config = dict(
    image_size=64,
    text_encoder_layers=10,
    text_encoder_activation='star_relu',
    text_encoder_mlp_ratio=2,
    text_encoder_drop_path=0.15,
    final_lr_fraction=0.1,
)
Rows from block 5 of the image encoder of a small contrastive image-text model, named by matrix and row number. Rows with one number belong to one channel. Each number is 128 + 32 x the weight over its row's rms, rounded and kept within 0 to 255. All counts start at 0. Numbers have three digits each.
Before each channel's rows are labels from the 100 images, of 14848, where the channel reaches its highest value: "colour at peak" is the nearest of a few named colours to the mean colour under the peak. Only what is clearly more common there than usual is listed. The data: analogue clock faces.
# convs0: first 3x3 conv (encoder.blocks.5.convs.0.weight, 160x160x3x3, each kernel summed), inputs 54-107
# convs1: second 3x3 conv (encoder.blocks.5.convs.1.weight, 160x160x3x3, transposed, each kernel summed), outputs 54-107

colour at peak: black; white
convs0.23:124142129112097099069143086133104198110134105099163108102110132174103109166130132119134171118120174114027188091110060119135132128167125131130124148100067083122151
convs1.23:184103134109109155098116118126131153105152090132133081166124070153174097095155150091140110118152200168109103098147190118093077079094121145188160118063074109134131

colour at peak: grey
convs0.64:160176144191068131148137145131182169132161086139111066101098083115173100125167138110120129157111151095119123120089074107171113096098104128063164130184118113075169
convs1.64:073134135092149137127068127190143148105137161151181112115155094168129143115108093157132129150124098105121076137198155058116138086090122087102159093120086173120135

colour at peak: white
convs0.91:130180058150066136096158108140083164147119145069143124072099117121170148109100190107086159132103131130094140086053138114122121166105162086169129100114119122098087
convs1.91:064083081093172098135091088097134064144068129176166117134097126130085120165160111164142091175190133164174083164168065120117183099097117109149150136128151109105135

colour at peak: grey
convs0.87:108173168139151171109081148178168132154126109115093139127133158109095148107118097073096124131125116060127173145130125160166077116153166097102088118106161107113160
convs1.87:179129129079119124135156136179124118190114101164108146158121151055106163137104120126143104099037090137105142110109162156184067162122096127159174131116116088140132

colour at peak: white
convs0.35:156130141121068146113094155154154155111128101135088137112093095100067113138094154123108112143181112097174067183054113123080161078117070111114162122134104105105200
convs1.35:133178172151135153125151146124194146109092117090138068082156109094120088119118089161149123148093125091103157104132131082097142181155135132090153106127136161147049

colour at peak: white
convs0.125:146120124134100089166127167099186109121098150103127077140128160134129139132171191092123117149148200141124084200115102130094137173127110099182134163135097138125127
convs1.125:181099105134137119165124134159084159119122172124129082139127092118117044062092036083155116112167105090085086085177123119125123066147099176086141137101125128097076

colour at peak: white
convs0.71:089070152125128097085063128189186104144140089158122152134132122122153142151129146067137141171132087090147083135118162103160144087113093161111146169156078141105100
convs1.71:147087170153157041146133144189144103093083108120170151109118125096151132117146133173109130168097076141108123093184099132171152173165152145072098071143153114154147

colour at peak: grey
convs0.32:135124167151148084129144164235127112093132118087183123143128095139100103074222119100105115090044125081127127164150172144168140075130122161138086092139119072133129
convs1.32:154151085138109177102167116057163173074189123119088144122147174049071154162090156072113145070078070159127142072109141148150158155165135139125149124095137130119121